Rows from block 4 of a small sound classifier, named by matrix and row number. Rows with one number belong to one channel. Each number is 50 + 12 x the weight over its row's rms, rounded and kept within 0 to 99. All counts start at 0.
After each channel's rows are labels from the 100 clips, of 14848, where the channel reaches its highest value: "strongest on" is what is common among them. Only what is clearly more common there than usual is listed. The data: phrases spoken by 400 fixed synthetic voices.
# convs1: first pointwise conv (model.blocks.4.convs.1.weight, 288x240x1), inputs 0-239
# convs3: second pointwise conv (model.blocks.4.convs.3.weight, 288x288x1, transposed), outputs 0-143

convs1.157:50 50 41 40 50 42 50 64 50 50 50 47 50 59 71 50 23 50 50 60 50 44 76 50 50 29 50 72 66 40 50 50 62 23 70 50 50 50 58 33 62 50 34 50 50 54 45 30 50 65 50 34 50 50 56 50 50 40 77 79 63 50 61 50 50 36 30 30 50 50 50 32 50 64 62 50 50 40 25 50 69 37 50 50 50 37 62 40 50 50 50 70 42 50 50 50 27 50 68 50 71 50 50 24 59 56 50 43 28 54 50 50 63 50 50 50 50 50 37 67 50 35 50 26 50 76 50 50 57 50 27 43 59 50 45 50 50 23 41 45 50 50 59 50 50 76 50 50 50 42 55 50 73 42 50 35 30 74 50 30 58 18 50 34 50 50 57 43 35 59 50 50 33 54 40 39 34 50 36 50 65 47 50 50 65 33 50 50 77 50 42 50 36 63 50 66 50 80 50 27 50 82 66 50 54 50 31 50 52 50 72 50 44 50 50 70 19 69 50 76 57 63 63 50 50 50 50 72 60 50 33 57 62 50 33 43 50 50 50 50
convs3.157:35 50 56 42 71 71 50 62 50 69 50 50 50 36 50 62 29 50 50 50 50 50 34 35 18 73 50 36 50 53 51 63 50 71 50 50 36 72 60 50 63 50 50 35 54 50 50 36 50 50 56 50 50 39 65 50 40 31 50 68 43 44 68 30 34 78 50 50 32 50 50 28 50 50 41 50 71 50 50 67 50 50 42 59 41 39 50 50 50 63 60 50 38 57 50 50 63 50 50 34 50 52 60 50 34 34 40 50 39 50 59 66 50 62 49 59 68 65 50 50 50 50 31 50 50 65 50 89 50 28 57 50 40 39 67 50 71 50 71 50 50 16 94 75
strongest on: deep voice

convs1.110:50 75 50 50 50 35 65 39 50 34 50 70 10 38 64 69 50 50 50 50 50 50 41 50 50 50 88 57 25 50 42 50 50 61 57 50 55 46 31 50 28 67 50 64 50 50 50 60 65 56 71 64 35 69 50 50 50 50 50 49 50 34 50 50 50 50 50 65 36 50 50 20 52 50 50 50 39 50 50 50 50 62 63 75 60 53 50 31 50 50 42 50 50 57 50 33 50 50 50 50 50 50 61 50 50 28 64 46 72 48 19 50 50 54 26 50 52 58 50 39 38 50 63 56 42 50 50 50 64 65 44 74 50 50 32 36 50 64 50 36 50 83 50 50 50 39 50 70 65 41 50 45 50 50 37 46 34 50 59 50 50 50 50 50 50 44 66 50 50 70 35 41 35 50 67 22 30 29 23 50 50 50 50 50 50 50 50 68 54 50 50 22 96 29 69 50 40 37 50 50 50 72 44 50 50 54 54 27 59 50 58 50 50 73 16 50 39 50 50 50 37 50 50 50 42 37 32 43 41 57 71 50 60 54 25 50 37 60 64 50
convs3.110:50 66 58 57 59 50 50 61 48 53 53 50 60 50 50 50 88 56 50 44 42 50 38 55 50 64 50 50 50 43 56 50 50 63 50 50 50 43 59 30 50 50 21 66 39 50 50 45 39 44 50 50 31 50 50 50 50 70 73 41 50 50 50 50 50 68 64 58 50 41 66 50 50 36 50 50 50 65 50 32 79 50 56 50 50 50 59 50 57 50 78 55 69 62 97 58 54 42 67 50 42 50 50 41 48 50 50 50 28 50 50 14 50 28 34 56 36 75 50 59 50 33 50 30 50 50 26 50 58 35 50 50 45 50 41 39 36 64 50 80 50 50 50 64
strongest on: mains hum

convs1.83:50 34 65 69 50 50 67 50 60 42 70 50 50 63 62 30 50 36 46 55 50 69 59 50 50 50 61 50 50 64 44 50 50 50 50 61 50 38 43 50 66 50 50 33 50 28 38 50 50 22 61 50 50 34 50 34 30 50 36 50 54 50 50 35 72 83 45 26 25 50 70 55 33 50 37 65 50 26 50 50 50 50 50 30 50 46 50 50 50 41 50 36 50 50 68 50 50 50 65 37 62 50 50 78 38 62 50 67 39 41 27 50 50 50 50 50 50 68 50 50 50 61 50 50 50 50 50 50 43 58 50 50 56 57 74 69 50 69 62 50 78 50 50 50 43 57 61 50 50 91 50 42 50 50 24 50 67 36 58 50 50 50 56 68 75 50 50 50 17 40 50 42 50 50 50 50 50 74 50 50 50 32 50 45 37 50 33 43 56 65 50 50 65 50 42 50 50 50 59 36 12 50 50 50 50 33 85 50 58 82 41 50 67 50 50 40 69 31 46 50 31 70 50 33 39 50 55 33 50 50 50 27 50 35 35 72 31 47 50 55
convs3.83:50 50 29 62 50 62 39 47 66 46 50 26 50 31 21 62 68 50 50 62 41 42 50 50 50 37 40 30 50 50 30 84 50 50 50 50 50 50 50 50 50 50 27 50 50 35 25 50 50 54 39 38 50 50 34 41 65 50 50 43 50 50 63 59 05 72 50 76 50 50 50 50 76 50 76 50 50 50 31 41 50 50 50 61 35 65 50 50 69 71 40 50 50 06 27 50 50 59 50 50 50 78 43 50 39 50 58 50 50 37 50 37 32 50 50 50 50 50 50 50 50 50 62 75 50 50 66 50 75 83 37 50 24 58 50 50 42 50 50 50 79 75 50 50
strongest on: high voice

convs1.256:50 42 33 50 50 98 72 55 76 44 66 50 44 50 50 50 50 56 53 52 50 40 50 50 63 50 62 65 50 50 50 39 50 50 32 50 50 59 68 26 50 50 50 69 46 50 41 27 50 50 45 37 50 65 50 50 50 50 50 28 50 56 50 44 50 50 50 50 49 50 76 34 50 33 33 68 66 77 60 50 50 50 50 64 50 50 40 50 29 35 38 50 42 50 50 53 50 50 50 59 40 50 42 27 72 69 35 50 34 39 50 71 50 25 30 50 50 77 36 50 60 66 06 82 50 50 68 50 59 50 63 24 64 50 50 67 38 50 61 50 50 50 58 46 53 50 44 48 50 50 39 59 50 50 50 50 50 50 50 50 58 64 55 33 61 50 37 50 50 21 43 50 22 50 15 32 50 50 70 50 50 41 50 50 50 50 40 50 55 64 43 50 50 61 43 42 50 50 50 39 50 68 75 62 50 38 40 50 50 25 50 38 50 57 55 42 41 24 38 68 50 50 66 69 50 63 42 50 50 60 50 65 26 50 36 36 50 81 50 41
convs3.256:50 65 50 21 50 43 50 50 96 70 30 50 50 81 50 50 50 50 60 50 46 50 21 50 45 31 69 50 50 50 60 69 65 50 50 50 50 50 50 39 71 01 50 39 56 50 50 45 50 43 55 85 50 50 50 49 60 54 99 50 67 50 49 50 91 39 50 50 50 09 62 50 50 37 69 50 70 22 69 67 72 50 44 53 60 62 67 50 50 50 35 47 71 33 50 50 44 50 53 40 50 50 50 34 71 50 66 50 50 50 50 50 40 50 50 50 23 50 43 50 50 50 50 50 50 50 22 50 41 65 50 50 37 50 50 50 50 58 50 50 50 50 56 50
strongest on: high voice

convs1.227:50 67 31 32 50 43 50 69 50 50 72 44 41 50 39 56 61 50 50 32 32 61 50 50 50 50 50 50 50 50 64 50 67 68 32 67 50 57 59 63 50 38 50 61 63 38 72 50 57 50 50 50 50 44 50 27 50 50 50 54 50 50 50 50 50 86 50 50 66 72 50 50 50 63 50 50 40 66 38 77 58 50 41 54 56 59 69 66 30 50 50 50 50 33 50 50 69 60 55 50 50 37 50 50 50 54 50 67 33 18 69 50 50 50 23 50 50 30 50 58 33 73 37 27 50 50 59 50 59 50 65 39 38 20 30 50 50 50 50 50 59 50 50 43 54 41 50 35 50 49 91 50 50 29 49 50 44 42 50 65 50 36 50 39 50 49 50 74 25 50 50 44 50 30 50 45 38 50 59 77 41 50 50 50 50 50 50 50 58 50 50 50 50 50 29 50 50 39 50 62 50 61 14 38 81 22 50 25 50 50 50 84 59 64 37 49 27 50 50 41 50 50 50 50 73 50 33 50 49 50 56 50 34 76 50 50 32 81 50 50
convs3.227:37 50 32 31 50 50 50 55 71 39 68 50 50 37 50 41 25 21 56 50 50 50 50 50 50 62 43 50 54 50 50 50 66 65 45 50 50 31 50 50 50 50 50 55 53 59 76 50 50 31 50 50 50 50 50 50 42 50 50 50 50 50 50 50 50 31 56 50 65 50 29 58 50 32 24 47 50 50 50 43 70 31 41 50 71 50 50 83 52 50 22 66 69 50 50 50 50 50 20 50 50 50 50 60 28 27 50 51 70 26 50 59 50 50 61 50 83 46 56 50 28 50 25 57 50 50 28 50 34 40 50 67 37 50 50 81 50 50 31 62 50 50 50 33
strongest on: high voice

convs1.101:50 50 53 50 50 45 22 50 50 50 06 60 50 50 50 70 42 35 50 79 41 50 50 70 50 40 25 44 50 62 34 32 42 50 50 50 73 40 50 45 41 50 38 50 50 26 58 58 78 50 50 82 59 60 34 41 24 69 50 50 30 54 50 31 57 26 50 50 50 50 41 50 50 50 50 52 59 50 43 67 50 50 50 50 50 63 40 50 75 79 83 64 41 50 28 57 50 67 57 50 50 50 50 39 50 69 50 50 50 50 67 78 50 37 28 82 59 62 50 50 50 44 50 50 32 50 50 70 50 64 27 50 50 50 74 50 50 50 50 50 37 50 50 50 33 62 58 50 59 50 62 35 50 64 42 50 53 36 74 50 50 50 50 38 36 50 50 50 30 59 50 50 53 65 50 50 32 28 32 35 50 64 29 37 50 78 50 50 50 50 54 50 66 44 50 50 37 49 28 47 50 41 67 50 50 50 50 50 50 50 50 50 50 36 50 36 50 50 27 50 41 17 50 40 75 50 50 61 22 33 62 61 50 50 50 50 39 50 50 50
convs3.101:21 65 60 50 50 50 50 50 50 50 19 50 50 50 66 50 50 50 45 50 50 60 50 61 42 41 50 39 50 22 82 50 50 34 55 50 36 64 50 82 74 54 62 50 50 50 50 39 38 50 61 50 50 43 50 50 47 50 50 50 30 50 50 50 67 50 50 50 50 50 64 50 59 50 49 50 37 41 50 50 50 58 50 62 50 25 50 50 50 50 60 50 35 50 70 50 50 85 50 50 71 50 66 50 47 26 50 50 43 50 50 61 36 43 50 74 34 41 14 50 50 20 64 50 50 50 67 64 50 50 24 59 76 50 43 63 26 50 50 50 36 62 50 50
strongest on: high voice

convs1.146:50 59 64 50 50 43 42 50 50 64 73 44 36 50 78 50 50 50 50 56 50 50 50 50 50 66 50 50 52 40 34 50 50 50 50 37 05 93 62 50 50 50 50 60 50 55 50 50 50 50 50 36 50 23 50 50 56 50 50 47 64 35 50 50 30 50 50 40 78 50 50 50 50 50 38 50 00 50 50 50 57 50 50 50 50 50 41 49 50 50 61 50 50 50 50 50 50 50 33 35 50 50 50 50 54 34 50 55 36 61 58 50 38 50 50 50 50 44 42 50 50 42 50 38 27 35 74 50 50 60 61 50 50 50 50 50 56 37 34 00 34 50 50 50 37 50 50 44 50 42 50 50 40 50 40 60 39 71 50 50 50 47 50 50 50 54 58 37 50 73 50 44 50 67 99 58 50 50 43 53 62 50 50 50 34 40 52 55 62 50 56 56 26 63 50 50 50 50 61 65 38 56 50 62 29 61 50 50 50 50 50 61 50 50 42 50 50 45 50 50 56 41 50 41 50 50 40 50 50 50 50 50 34 50 62 29 50 41 51 64
convs3.146:50 54 76 78 50 50 50 38 40 55 50 50 50 50 50 45 41 50 50 50 38 44 44 50 49 43 50 58 50 50 46 61 66 39 50 50 50 58 61 50 50 43 41 50 50 50 47 35 50 50 50 50 09 36 50 59 57 32 31 50 50 46 50 50 50 28 50 50 50 29 59 50 36 50 50 59 62 50 50 42 50 50 35 51 50 50 50 28 50 50 99 63 62 11 66 39 77 55 50 50 50 50 50 50 50 50 59 97 50 50 50 50 50 50 50 33 50 50 65 34 34 50 43 71 50 50 45 50 59 64 50 37 50 50 50 65 50 50 50 38 50 50 50 50
strongest on: deep voice

convs1.106:50 50 50 33 44 50 50 50 37 50 50 38 50 77 50 50 40 50 35 67 50 45 68 50 50 50 50 58 50 37 50 37 56 27 43 50 50 60 50 39 50 50 67 50 77 43 50 50 63 73 56 50 50 50 73 73 53 50 32 58 29 50 50 50 27 50 50 58 50 47 50 59 69 55 50 67 36 63 50 50 38 50 67 50 66 50 69 58 50 66 50 34 66 50 81 38 50 50 15 50 87 30 46 58 50 97 46 50 50 50 40 39 27 37 50 50 50 37 50 40 66 50 71 67 50 50 50 50 66 40 50 56 36 33 61 40 50 50 34 37 57 30 50 52 37 55 16 50 42 50 30 64 29 43 50 50 50 49 34 50 50 50 50 50 50 50 50 43 50 38 33 62 25 57 27 48 50 65 50 50 62 59 50 58 78 50 50 50 50 72 34 43 67 43 50 50 50 50 38 79 50 37 51 50 42 59 50 35 50 61 50 50 50 27 50 46 50 58 43 62 54 50 50 50 57 50 50 50 50 21 50 54 31 28 60 35 57 11 44 50
convs3.106:57 36 34 50 68 56 50 73 62 62 33 39 69 39 50 50 33 50 61 39 61 50 38 68 50 37 69 50 33 50 28 50 55 50 50 67 50 33 39 50 50 36 24 29 62 50 50 29 58 50 44 50 35 50 38 50 34 59 36 50 68 34 36 68 50 50 50 50 62 50 50 81 50 40 85 33 31 50 50 30 59 50 50 13 50 60 40 50 40 50 50 50 50 24 56 36 50 60 50 50 67 45 50 33 36 71 50 50 50 50 71 44 57 50 37 50 67 70 72 48 55 24 73 51 55 50 41 50 55 59 50 48 50 50 40 65 52 53 24 61 72 62 50 27
strongest on: deep voice

convs1.74:24 56 50 50 37 50 70 68 50 50 35 50 50 29 50 50 87 89 54 36 53 67 40 50 60 50 50 50 34 70 50 50 50 45 50 50 50 50 50 50 73 36 50 50 33 50 74 50 65 50 71 50 50 74 41 50 50 50 50 58 84 50 50 50 72 54 50 38 50 50 32 50 50 50 18 50 50 50 50 30 50 50 27 50 29 66 29 64 76 30 44 67 47 61 50 50 50 28 50 50 50 39 50 50 23 69 75 60 50 50 33 50 50 31 48 60 45 50 50 50 50 50 32 50 50 35 67 50 81 50 50 50 66 36 39 50 50 50 49 50 50 39 50 16 64 60 55 51 41 39 57 35 27 50 35 39 50 57 63 50 50 50 50 50 46 33 50 39 50 58 48 70 67 43 27 40 50 80 85 50 46 50 42 57 34 50 37 62 50 68 60 55 50 42 50 40 37 50 50 41 61 48 50 50 50 56 50 50 62 50 54 50 50 50 50 50 50 50 73 50 50 57 57 61 50 19 67 66 50 70 50 27 50 41 50 50 63 50 50 50
convs3.74:50 50 61 56 50 50 40 67 66 50 69 56 50 50 50 28 50 37 63 36 25 65 43 50 22 50 50 72 50 12 50 28 58 50 44 50 50 66 50 42 50 67 17 61 33 50 37 56 35 25 50 29 50 50 61 50 59 44 50 58 27 50 50 30 50 46 61 45 67 50 43 50 50 36 50 50 77 50 50 20 36 75 50 50 80 38 35 50 64 37 43 50 78 69 50 50 37 66 64 61 70 50 50 50 75 50 50 50 50 39 33 50 60 50 44 40 50 50 32 59 31 61 68 39 66 50 50 50 50 68 50 42 50 32 69 50 60 38 50 50 50 50 36 50
strongest on: child-like voice; reverberation

convs1.85:29 50 50 30 50 65 28 45 50 61 61 50 55 56 50 50 43 61 72 37 55 56 60 26 50 42 50 50 35 50 50 37 50 53 69 66 50 50 67 50 61 31 35 50 50 50 75 50 36 57 36 50 38 50 57 50 50 50 50 50 50 60 50 25 50 67 50 50 41 62 66 57 44 31 50 50 38 76 50 60 50 61 50 40 49 56 50 61 50 16 50 73 50 50 50 70 50 37 58 75 50 56 50 50 40 50 31 50 66 37 71 45 58 68 57 50 50 39 50 72 62 56 50 50 28 50 50 50 37 74 50 50 50 41 50 92 51 58 50 62 50 63 50 82 47 50 40 50 31 34 40 42 50 21 60 65 35 50 61 50 50 41 50 50 44 43 50 40 50 50 50 50 66 50 50 90 50 50 50 50 50 50 50 50 37 80 50 50 50 60 50 78 47 50 50 70 70 57 50 39 59 50 31 50 39 50 50 50 50 34 24 50 50 50 50 50 50 82 05 50 50 50 50 59 55 50 50 50 50 50 42 36 50 28 43 50 50 50 50 89
convs3.85:40 60 50 70 36 50 50 50 50 50 57 26 42 72 52 40 70 67 46 50 42 36 32 50 50 70 50 50 50 50 50 35 79 69 21 36 50 43 50 50 35 55 59 50 56 34 50 50 50 71 38 55 65 56 50 50 50 50 50 50 60 37 39 29 48 50 63 47 50 50 50 32 40 50 66 50 43 50 62 50 50 50 63 50 50 17 50 50 50 50 54 56 14 50 50 29 73 57 34 50 59 37 57 84 50 50 50 57 50 33 50 50 59 50 50 57 66 61 71 55 50 35 75 50 48 76 50 50 50 44 50 50 30 63 50 50 50 59 50 84 63 50 50 32
strongest on: child-like voice; wide pitch range

convs1.65:37 50 29 44 50 50 50 50 50 50 65 50 60 50 40 50 50 00 41 50 50 60 50 35 59 62 42 46 41 50 50 50 50 50 36 42 50 50 32 65 50 37 50 54 60 66 63 59 50 50 50 43 42 50 50 50 62 50 70 50 54 50 47 73 50 50 50 50 51 50 43 33 58 99 50 55 66 34 50 39 41 67 59 50 50 42 46 43 50 55 50 59 50 59 60 44 50 54 50 29 50 50 50 50 37 50 50 50 46 50 00 50 62 50 58 58 50 50 58 50 50 60 50 50 50 55 50 50 37 52 50 50 50 35 50 69 39 54 80 50 50 50 50 50 56 50 50 50 53 40 57 71 50 24 70 50 43 35 50 56 50 33 50 50 58 70 43 59 47 50 42 40 50 32 62 50 50 59 42 43 42 45 50 62 50 66 50 38 50 50 71 44 63 50 50 69 62 37 50 50 50 35 50 50 49 53 50 50 50 50 50 50 50 50 50 63 50 67 79 62 50 67 50 38 50 50 50 50 50 39 50 50 50 40 41 50 69 40 50 50
convs3.65:50 50 50 27 50 50 50 50 50 33 50 34 41 36 59 67 43 41 56 50 40 41 19 63 50 55 50 50 50 37 31 50 50 65 50 72 38 50 50 50 50 50 68 50 66 50 61 50 50 67 50 44 50 74 50 59 38 29 50 50 50 65 44 50 60 38 50 40 50 53 50 50 50 50 50 45 50 50 37 43 50 60 35 50 50 50 50 50 45 63 55 29 50 50 71 50 74 56 50 50 47 50 43 50 57 50 41 50 50 50 38 50 28 37 50 50 50 28 55 50 50 50 28 73 42 50 50 50 36 59 50 50 50 41 46 60 41 58 71 45 50 50 45 50
strongest on: deep voice

convs1.84:50 50 24 39 75 65 50 50 43 50 50 27 36 50 50 33 28 26 50 23 65 50 50 76 43 50 50 50 50 38 46 69 35 50 66 41 50 50 50 50 50 59 67 50 50 56 65 50 50 50 43 69 50 50 50 67 35 50 37 28 61 50 50 50 50 50 62 50 50 50 50 50 50 27 50 50 50 50 50 50 11 31 50 45 56 50 43 50 38 50 50 50 66 32 34 67 34 50 43 50 50 50 50 50 29 53 50 50 50 50 50 50 50 27 50 50 71 50 50 50 54 56 30 36 50 56 50 50 55 25 45 50 50 50 50 50 50 28 72 67 14 50 50 50 50 24 59 50 52 50 39 57 50 31 37 80 62 61 37 36 62 64 57 50 50 55 50 50 50 39 68 50 40 50 57 63 50 50 45 40 50 64 50 65 50 50 50 72 29 50 63 70 37 63 22 76 50 50 14 35 50 47 50 77 64 50 28 50 50 60 50 50 67 50 50 50 49 66 38 44 50 50 66 75 50 06 50 50 22 50 50 50 51 50 63 36 50 50 67 50
convs3.84:50 50 43 41 50 63 46 51 39 65 50 28 63 50 50 50 21 50 74 50 42 64 44 58 41 50 50 41 60 50 69 50 33 50 56 50 34 50 46 50 42 50 71 50 50 26 50 50 60 48 39 50 67 57 50 14 19 50 50 50 50 41 50 50 44 50 64 23 47 50 30 56 50 17 50 59 50 50 46 44 50 59 50 35 31 50 45 50 35 50 50 50 59 50 40 26 32 71 34 36 50 72 58 50 50 50 22 50 50 33 50 50 47 50 50 50 34 50 50 40 42 50 79 65 64 50 50 50 50 58 69 50 48 50 50 50 50 50 61 50 50 49 63 50
strongest on: high voice

convs1.254:50 50 60 37 32 33 50 59 29 32 41 30 34 50 42 38 55 50 53 44 50 50 58 50 68 39 73 50 36 50 50 36 56 50 46 72 74 50 50 50 50 50 50 50 50 50 50 50 50 50 36 74 61 50 41 50 50 50 64 50 50 57 50 36 50 50 50 40 41 27 39 50 52 33 61 20 50 24 50 50 36 67 55 50 64 44 26 50 50 30 50 50 50 50 52 33 39 32 50 50 71 77 50 50 50 40 64 50 24 50 50 45 50 38 50 50 50 50 55 66 20 61 65 56 17 50 50 50 50 42 41 50 50 64 50 33 50 72 40 50 45 57 60 28 50 54 37 50 17 50 50 59 50 50 39 50 50 37 53 16 50 29 50 66 23 50 36 62 50 50 65 50 61 70 50 34 50 57 62 65 61 26 51 61 79 50 50 50 50 32 50 50 39 65 29 50 50 39 67 48 50 50 58 39 50 74 54 50 29 50 36 27 62 50 35 50 50 44 50 50 50 38 50 50 62 50 50 50 32 66 50 50 58 43 58 50 50 81 75 88
convs3.254:50 58 50 70 50 41 50 50 66 27 50 48 50 50 50 50 50 78 39 42 63 50 50 67 50 59 50 50 50 44 50 50 50 50 33 50 50 50 65 35 50 50 51 50 50 58 67 36 66 50 39 50 50 56 50 78 50 66 50 50 65 50 50 66 58 58 31 34 50 50 50 35 50 50 36 45 50 50 37 50 13 68 50 53 50 37 50 43 50 50 39 50 50 38 50 58 50 54 51 50 50 50 47 50 77 40 80 50 50 50 50 50 50 50 58 64 66 50 75 50 50 50 80 31 54 22 50 40 57 44 37 53 50 30 50 50 67 45 71 58 36 50 26 50
strongest on: child-like voice

convs1.165:41 42 50 50 38 50 07 50 31 35 46 50 50 58 42 61 50 50 50 50 50 67 63 66 70 50 27 59 70 40 58 50 40 50 45 50 55 54 79 50 62 50 32 50 48 59 31 54 44 50 46 50 50 50 70 50 34 50 28 50 54 50 50 50 50 50 50 41 50 30 63 50 50 50 50 65 57 66 29 10 62 31 50 50 25 35 51 56 53 50 54 24 00 30 59 67 57 82 64 44 50 33 30 50 50 83 36 50 62 38 50 23 37 50 50 56 57 50 57 50 50 50 50 50 56 50 50 57 56 31 50 56 38 41 50 50 50 33 50 50 50 50 53 58 64 50 75 66 29 50 37 60 50 50 50 50 36 35 50 50 62 63 42 50 54 50 50 67 41 68 57 50 50 50 50 54 33 32 39 50 70 50 56 50 59 61 68 59 50 39 73 50 58 50 50 50 50 40 50 61 33 39 50 50 46 50 43 50 50 50 50 58 50 60 50 50 36 50 83 41 42 39 56 50 55 50 51 50 50 18 75 59 50 45 69 39 50 50 50 57
convs3.165:39 50 50 50 55 43 24 50 40 50 50 50 71 50 50 35 23 62 67 42 46 40 60 59 50 50 65 50 31 39 50 50 50 45 50 50 50 50 53 58 50 56 38 24 47 46 68 34 55 50 37 42 50 31 68 42 50 56 43 54 50 38 67 50 27 50 71 58 63 50 50 50 43 52 76 50 37 30 53 50 76 55 50 44 50 52 38 33 38 82 50 50 56 50 60 50 50 37 62 50 58 50 50 27 61 50 50 50 62 55 99 50 50 44 50 50 50 57 47 57 31 75 39 50 48 38 58 35 50 72 72 37 44 48 44 50 27 68 61 50 33 50 50 44
strongest on: deep voice

convs1.218:41 50 79 50 50 50 50 50 50 50 40 50 41 30 50 63 50 86 50 36 34 50 50 56 43 24 64 25 50 30 50 50 78 30 50 50 34 50 27 59 65 23 53 37 53 65 50 39 50 39 50 56 50 50 48 50 50 50 50 79 64 50 50 66 50 38 50 50 41 46 50 50 50 38 50 50 15 29 50 50 40 66 36 63 50 73 63 42 71 60 50 50 50 29 50 50 42 50 59 50 30 50 50 50 40 36 36 65 50 50 74 50 50 71 50 50 50 63 50 50 50 50 50 41 50 69 50 50 50 50 31 65 41 50 37 50 62 62 50 50 11 63 50 67 63 50 50 59 50 61 47 50 57 50 50 32 50 50 50 63 50 50 82 50 50 50 50 39 33 50 50 56 32 76 50 50 50 49 25 50 32 78 26 29 50 45 50 50 43 32 50 42 50 50 71 45 50 33 50 84 99 50 50 50 71 50 50 50 37 50 50 55 68 40 50 50 50 50 45 66 50 50 41 50 61 60 45 50 50 68 50 60 65 50 50 66 50 50 50 58
convs3.218:41 51 27 50 50 62 50 50 66 69 50 50 70 83 50 44 50 42 50 74 50 27 64 50 57 50 63 67 50 50 50 50 41 76 50 50 59 50 42 25 38 70 50 50 57 50 50 58 61 64 50 61 59 39 57 24 50 29 50 50 45 27 65 50 73 50 50 50 67 25 42 63 50 50 44 50 50 55 50 28 60 64 50 57 37 50 50 42 50 50 29 50 50 50 50 50 50 50 50 50 50 77 50 50 50 50 59 13 43 50 37 50 38 50 42 50 68 50 50 63 50 26 50 50 65 50 31 50 37 09 50 50 25 50 50 50 50 33 35 50 50 65 50 41
strongest on: mains hum

convs1.46:63 51 50 32 58 48 50 43 50 50 50 54 50 50 50 24 35 50 50 45 50 50 50 50 54 50 50 52 51 50 44 60 65 50 27 61 50 50 36 50 63 49 50 50 42 37 64 50 50 58 67 33 40 50 50 50 50 37 52 42 50 50 50 61 29 50 65 35 62 50 50 50 50 50 54 81 50 50 45 65 50 68 64 50 39 31 50 55 50 50 50 10 50 50 83 30 50 76 43 41 50 50 50 71 50 50 68 50 32 66 50 35 39 50 36 10 50 34 50 17 50 50 60 34 50 45 50 46 69 50 50 50 65 66 50 50 44 48 34 61 53 23 50 50 41 50 70 50 50 50 37 50 50 24 50 50 50 28 50 45 50 50 50 50 30 64 50 50 50 50 50 50 50 50 50 43 50 34 50 39 28 50 50 57 82 50 81 65 45 78 50 50 50 38 65 50 38 50 62 50 50 70 50 58 33 31 50 70 50 29 38 50 50 63 50 34 38 68 56 57 58 50 50 50 52 50 50 57 50 68 33 32 50 13 50 60 98 33 50 68
convs3.46:50 66 45 50 28 38 50 29 50 50 40 50 63 67 50 50 59 55 50 50 44 50 50 74 91 50 50 40 68 37 43 50 35 50 68 39 50 36 64 50 47 50 61 56 50 50 28 64 50 50 68 50 61 42 50 66 47 50 50 50 37 36 23 65 50 64 72 73 00 40 50 86 44 35 24 67 50 50 30 26 32 50 50 46 50 44 33 50 50 63 43 30 50 53 64 65 70 61 41 69 50 50 43 50 38 50 50 60 50 58 59 37 55 50 50 50 50 37 56 64 44 74 50 64 50 50 42 37 66 50 73 38 50 50 60 50 58 30 62 50 34 50 59 65
strongest on: child-like voice

convs1.66:60 50 50 50 62 50 53 35 50 40 50 50 54 33 50 41 67 35 50 50 85 38 46 50 58 41 58 66 50 57 69 50 32 26 33 33 30 50 50 50 40 50 31 75 27 47 50 39 60 50 50 64 50 50 22 50 73 34 50 50 71 50 35 36 50 50 41 50 41 50 30 62 44 53 69 50 50 50 50 50 50 59 28 50 50 25 50 45 60 50 50 66 50 38 40 17 50 41 81 50 64 60 30 34 50 58 50 50 50 69 50 29 50 50 50 75 42 50 37 38 36 50 39 50 50 50 50 72 50 64 50 33 50 50 22 50 63 33 50 50 20 55 37 18 77 64 50 50 50 50 50 27 50 23 50 38 50 29 20 37 64 50 50 50 50 41 50 71 50 50 50 50 50 50 50 50 52 29 47 43 50 50 50 32 50 50 50 50 50 42 50 50 62 50 50 76 50 50 45 41 74 50 71 37 61 66 50 33 50 47 50 50 26 50 73 50 50 60 50 58 40 50 50 50 29 41 50 50 50 50 50 50 50 81 50 32 50 43 72 50
convs3.66:66 50 50 50 50 50 50 50 50 50 50 50 68 50 62 61 50 50 41 50 50 72 50 50 50 59 76 50 50 60 50 38 41 50 50 50 37 50 66 45 45 50 36 43 50 50 50 36 23 55 50 38 50 60 50 55 50 50 60 50 59 50 50 57 50 48 68 50 25 50 36 42 40 50 96 50 77 50 72 70 38 50 50 50 59 95 28 50 50 64 31 74 50 31 48 80 40 50 29 50 40 50 64 50 42 50 30 61 40 42 38 65 44 55 50 50 39 50 50 26 50 50 50 29 50 58 50 48 40 43 61 65 50 39 58 67 50 38 30 61 33 48 50 58
strongest on: mains hum